Weights of a small image embedding model: arch resnet_bottleneck, 9900 steps.
Rows from block 4 of a small image embedding model, named by matrix and row number. Rows with one number belong to one channel. Each number is 500 + 50 x the weight over its row's rms, rounded and kept within 0 to 999. All counts start at 0. Numbers have three digits each.
After each channel's rows are labels from the 100 images, of 14848, where the channel reaches its highest value: "strongest on" is what is common among them. Only what is clearly more common there than usual is listed. The data: made-up ball-and-stick molecule models.
# convs1: 3x3 conv (model.blocks.4.convs.1.weight, 128x128x3x3, each kernel summed), inputs 0-63
# convs2: expand pointwise conv (model.blocks.4.convs.2.weight, 512x128x1x1, transposed), outputs 0-51

convs1.88:500492492576504537528445426506518579481563473509413452533497540540404477502482531521419424474505605564338556487512519484501558502621472532469482510479554523533537537542497513481526497486543509
convs2.88:509463478449486413459499531443480491542488518572535376507501528421552572438439536540483568336533475520533516439493511459581530406479487455602455500568516409
strongest on: balls: three

convs1.61:458480477439470493526402528504480453536483527499556636582402488428543571482511482503565467615517425478462516437441517454510519486468479381482476482493495501525492493468485475508490513474486556
convs2.61:525455464454554593454519553531466505478643486448435535547508464478607501480550459453482510494484435535449549553531552439461367520545472646613458465587513513
strongest on: balls: twelve

convs1.39:539444476477524457487592599402356506450522491478584364430497537474470431494477471571536568414445478468497503429506422505426408325478461555454519480500480509443482401509510448474487457525517542
convs2.39:429483462504499530645497495519537425535591471585427470475465541475539463532512491459510594544553470551586500557531520601484476557443498488526503534563512651
strongest on: branched; space-filling; balls: twelve

convs1.36:450487488524595497505532493528465533433556483486439472509558436599439412515524561564440593439498479420437376450434528416381460522491579449534455506535510520512503486534506513490491434508494490
convs2.36:474523483489549523493500500446470472438475493492519578438422535536482448476531427545566474477494467492378498484481572601429509535470452511473509446472399455
strongest on: branched

convs1.40:502486514447480519508505513438545524386522496519372382449522529482407494514445508504369537303523550489480431470475531400333477476443528481432541511489525522461449541565504495445530526505502490
convs2.40:522434479499587471454453471458586456571555578632565482535500452492510522524510472541495540478493538472471455406591448622510461441409554490492489460443581527
strongest on: branched; space-filling; balls: twelve; balls: eleven

convs1.12:528496512469517482507581490512443539542585504506484509529600544542430577509466525561574520422513524455473421482414380534452607508483516490476476515496510500466488533512504463539503502499508484
convs2.12:517420424475460434543522570481597501545487478514506562491446435491486538513456545457604557585428582485467483471541560424511619600466510458464454514544402486
strongest on: branched; balls: ten

convs1.67:489460476448450443499434461479476407470432427451599489517391496499503517451484473470568664524516429509414514461597399539491441475427524477483574384489434498470451502441494447460456459500501426
convs2.67:508532655556568529478586546352451569492468499521479530506485500484515485486471477512553506521516564489547465472460439468382474569509516508562486463456524451
strongest on: small balls on sticks; balls: three

convs1.87:499563540522511500525602499555522538592596480507451432479456513558458502521517561610399525408515542502428474528444580581436451477425539623418545509572544556576499615542491528598543543486533559
convs2.87:556470430580445515550497468496521484490493458442420575423515553479433599411539476433525470462442404484491451484505443515519272562541431491440448546467494539
strongest on: small balls on sticks; balls: three

convs1.69:473526473455480433494497463495518448418482447439540572528517498463588515500550551490384492463455504508484542457510496429524452395566446310493401460438445465561441500519514458479444439498435511
convs2.69:553622509545588544414553573496493521494510477499540485557550507456543518382451479385485527525512565531518491469428489474382433361517550500527543552538493514
strongest on: branched; balls: twelve; balls: eleven

convs1.46:485464482439482455487502502449476456457491468448512589529441441516564551464556515440559466598548458461451539534422452458550437359472362385449349440451431425486505442417511445442436430514433442
convs2.46:548487550524524496465498490526485487513493469467490448475469567465406510478504510522453492581542464445401494418507468430453501555418539492457562586502436520
strongest on: dark backdrop

convs1.117:493455479500559466486455544453472508541485529488513450423489456511540511523493545551509592541460548554576624454636582507514508529623505441553459513470504480501552459493505487469530514503484524
convs2.117:429402456496465452535447489442425397535482507472464487571449490438567479462573443444397523512504502422446432471521532426486508651461487397579505539402477465
strongest on: balls: three

convs1.35:497447471485447478490469507475515477476468501511479477491438505549511495500507501468476529500508428548471591479613417576607520445496338375476357474462473427437479437476510493467457460489464460
convs2.35:462540466630469448469436605415509453493472562576463461576542557445383535526505499520494523465399569450418498488479412606481493412555488478459540494443450405
strongest on: balls: four; balls: five

convs1.78:500520477537556486519430468432379531415509461502510353517482603537455484565439518504476567359497499498451517507575553575472534584539585518523624485438495485427522431440488523499468492501491378
convs2.78:438477448480545464526486547538428547496528563521475437452475470531516493492495486549481546526497465575507524532549340534494522552450516559537461524533456578
strongest on: small balls on sticks; balls: four; balls: three

convs1.82:493518534493516469505465469583375490449439529503508485594497473496455569499524535425496490571509568453511518451538424528506480474537541434540536513485486442553503478491492504466498501505499545
convs2.82:475521470556465509362493465518418513460568547460532549425443485540418422452668511490466378441491509509491509593455600481449497579391464571544466527452443449
strongest on: green ball; balls: twelve

convs1.33:518430418447413455490471468431485460430486440469432579537483559463555535506499480505518466603507495554539505436481413363518483377495390419489459393464448465433438428462502424445411443513450425
convs2.33:457553467536457456513479522512545542506494550486421511444561525550520505540578540510556469532531499423498497392478528568517520544473477480491450393419564412
strongest on: space-filling

convs1.65:521463380373410449490481427464549520504495388498418564492491584534534532527495540455465446494486320535512503574592420533535447435449344499512477480438467485438473536413494412475464524499494439
convs2.65:577476560521548558548485529556523528544481488416552456465536512446610598518493492505524435561480494481411455562478519470583525519583491415509535445492463515
strongest on: balls: twelve; balls: eleven

convs1.4:511533546474511546497546427491535546490544507531438585516576666503557605495466508538529594523489535443441405418485409404358436430443460515585477527462529479460486476498486523491496519502506437
convs2.4:502488477519545548511530522581516523540533460556430522524486545473528505513528450490491442445427477424427543476501472454513506455557522497554500544524502468
strongest on: balls: twelve; balls: ten

convs1.103:512508508492504515483475452511498437537446443478598546484484533532538487508534590472575451623525427453545479476463397476471491508485362315467456510488491508515495527478508510522520473500500538
convs2.103:472568435430497499566508527445541548507513541500410438561525475482409524461514478563467424445625513510522559454488440527547488370524558461421478539492467402
strongest on: small balls on sticks; balls: three; balls: four

convs1.120:520487593517549513488483496608502466462473463538488376505517469597536499510495498521430574458524607501460564436572503500498462433495420567540537526485524520540519521493495528485546550490546561
convs2.120:432473421539469424575519533523471523532427510463496496457418513568683482590506546406525498516524493497426562505433527532514626563454552531526525513497542508
strongest on: green ball; balls: twelve

convs1.121:486467531509489480510419491512470516507445542482452437572524508435441582470528449512339477453477491476521491452436475555544457486469511459456536492564558485555488521462485547485568534486485653
convs2.121:466557528501473558537513486589476503543550594529488612522550483555490503431514572516503422508521449530390454460423564535581446619487507556431514529479405532
strongest on: balls: ten

convs1.89:490519534476508458515531529477449541510515475496593457505515496558457470536495539511429558410492572514386518518441511565438462521541556546492473476529485571556524513530491499578513477492482587
convs2.89:446404427433513608590468467529539446506528561629501457487361475448520519532533493442447483576451476471469510442571511561483565505608460465532501478453441509
strongest on: small balls on sticks; balls: three

convs1.21:479523492480505467472537531584541478552446449499624575518538429547522469500543541466523448532536577403436506483459508504556472451448502489420420472513481505593526563514511501528504496493486593
convs2.21:571499582550470511512560601520450500562526508528387419524547506473585537431442490402575535524531531449472526562546486514543573430518527467517502495482456522
strongest on: yellow ball; balls: eleven; balls: twelve

convs1.66:515501502471509484536492482458357460435458564420500439537433487506495437507509519448423430531526470480475429460448529408434374515544612498397515517485431461485509489493486495561502511486471451
convs2.66:557521549453501475483433681534617543442393507489515495551584428460500618423480506614487552529464487512532508564511335514533509452452532431507529453553479501
strongest on: branched

convs1.95:507498540594527523487547517541502531566521523516481441368401456547463481511477539524551523447522348563481644465686564620480587584543473555489468537507534529544549525502488520492552557500546511
convs2.95:492514478555503531536386520414545458481534483518436501546452596477511497498477565372520478585469461585515508585441462476449489399575388501500442476562515438
strongest on: balls: three; balls and sticks

convs1.94:522509410529509515483458521476564486487450527506500461550504511468521512556453515567576496513522553569524459560438660308375522551533586540524576516513535525443489505510510523504499503511524406
convs2.94:426554451470456543392510397408571484490476517418527419517452477531365402441508463454514499476499510494550401603484530491478431336552458489453438496448501488
strongest on: space-filling

convs1.77:487485513441498477519440457443492488456454445482522547507494500505533485507511499474577539507493516587484564441557473427553517597552584479572528486456441443444417452404496468425476523493471408
convs2.77:488453563483515445558458554537506504513424497482516481449590549527517503454473576462510543452496523556492499546439473489569551608541490490503600509533566521
strongest on: small balls on sticks; balls: three

convs1.92:456492551440536461471444472532480497480464478504578556507538449569646486477532536519534562603541495451603476518470382505486523491419476414539424495475520437466524459459495528474471482511472499
convs2.92:456479548525458472525403485581516462460619496524571501471411508521473438481473552465538541444487505507471543463486558493520589562526484523482413383470553475
strongest on: green ball; balls: twelve; balls: eleven

convs1.18:543494506563458528494513494511441499528477528520430448538535521459561465488473477494506319514486634480575460599456383454521590566471612586563550561483549472488556467495506515531519533504577449
convs2.18:484577511411466453465542418360478482432413517508488565597502537486402501436472497456502496508386516546504489604535497479367397655456474469435509511483484609
strongest on: balls: twelve

convs1.43:488435494503495479498475507505469445501473468458543499472495509551545438500426529526585496515516473545526517493568384375451446434499371348461363411430469422387472414436505471465449467491459435
convs2.43:468558441548551497437457529455592521456523436550510511562480425467488519519429455547538507516472504508469519516501472489451544352532486482477553447510386461
strongest on: balls: five; balls: four

convs1.105:480481485476487451492488483511519526494524473520528618518456531497489518458516467484524558544504494504475588525513401567573567540596420454466526466574542499578495576517507476488503498494495545
convs2.105:452429503466475449418443493535440532522408575482432455425542508556455484628513407490521476531454505492494485492480460582521463503514533517472477373447513497
strongest on: balls: ten

convs1.27:474441488465569512506504566492505542460531467533537534572481507407523569466558485579554450537508568544498524548546493684550600451544458591414561524462506547452496491461483493458499521518547472
convs2.27:505439487554491418541449549481512492593580452485468464470466434423391566405500498501544484529559582442469448521519533547533523497492484501492418406389549442
strongest on: balls: twelve

convs1.99:500541529521520541494473484486560535550510560504591479471570554508503532470564491475511432507424348452644545508545440516624500447517448347564470554572555529518589484536503523516526535500554574
convs2.99:500546498490542479519456539522449500503520553574470506520474546520572446453491413535452483479526502472468505505508456563477592418425530544472449423443455422
strongest on: branched; space-filling

convs1.26:464522557487488522476549527527531536471556503505516572540577498449481510488533535551516405407456454500455453480399455474458585546470595588443513539544516520520559528556502469595523534512565483
convs2.26:599527496521480490432525343467476484502452455533491503581503548481435508520524429533440505487458493566539501545540517525480403492493482506450547453527599471
strongest on: balls: twelve

convs1.10:499478450434497493501472467473501450426477466488447635533501549523536465480473497463531574611548509480577559469450415584612542539495514506631543469439482424472456475400508484438466464490474429
convs2.10:564554489537494479542433653466527474528580583476530498469606476465481509406524534576482531526475546514522473478524491440544556459481508447468597484451508470
strongest on: balls: three

convs1.32:523466458434545491497544535460457489503469461467355503491510444462495554491507501477449418564548550475483420441487486401436409458474400446465407473471466443487490473455508496475449473512455435
convs2.32:523484563472556574492583498320437496487581463494493536531505521505407479469522448524511434530454454575545465525564541504472502541482439515536447487478510514
strongest on: small balls on sticks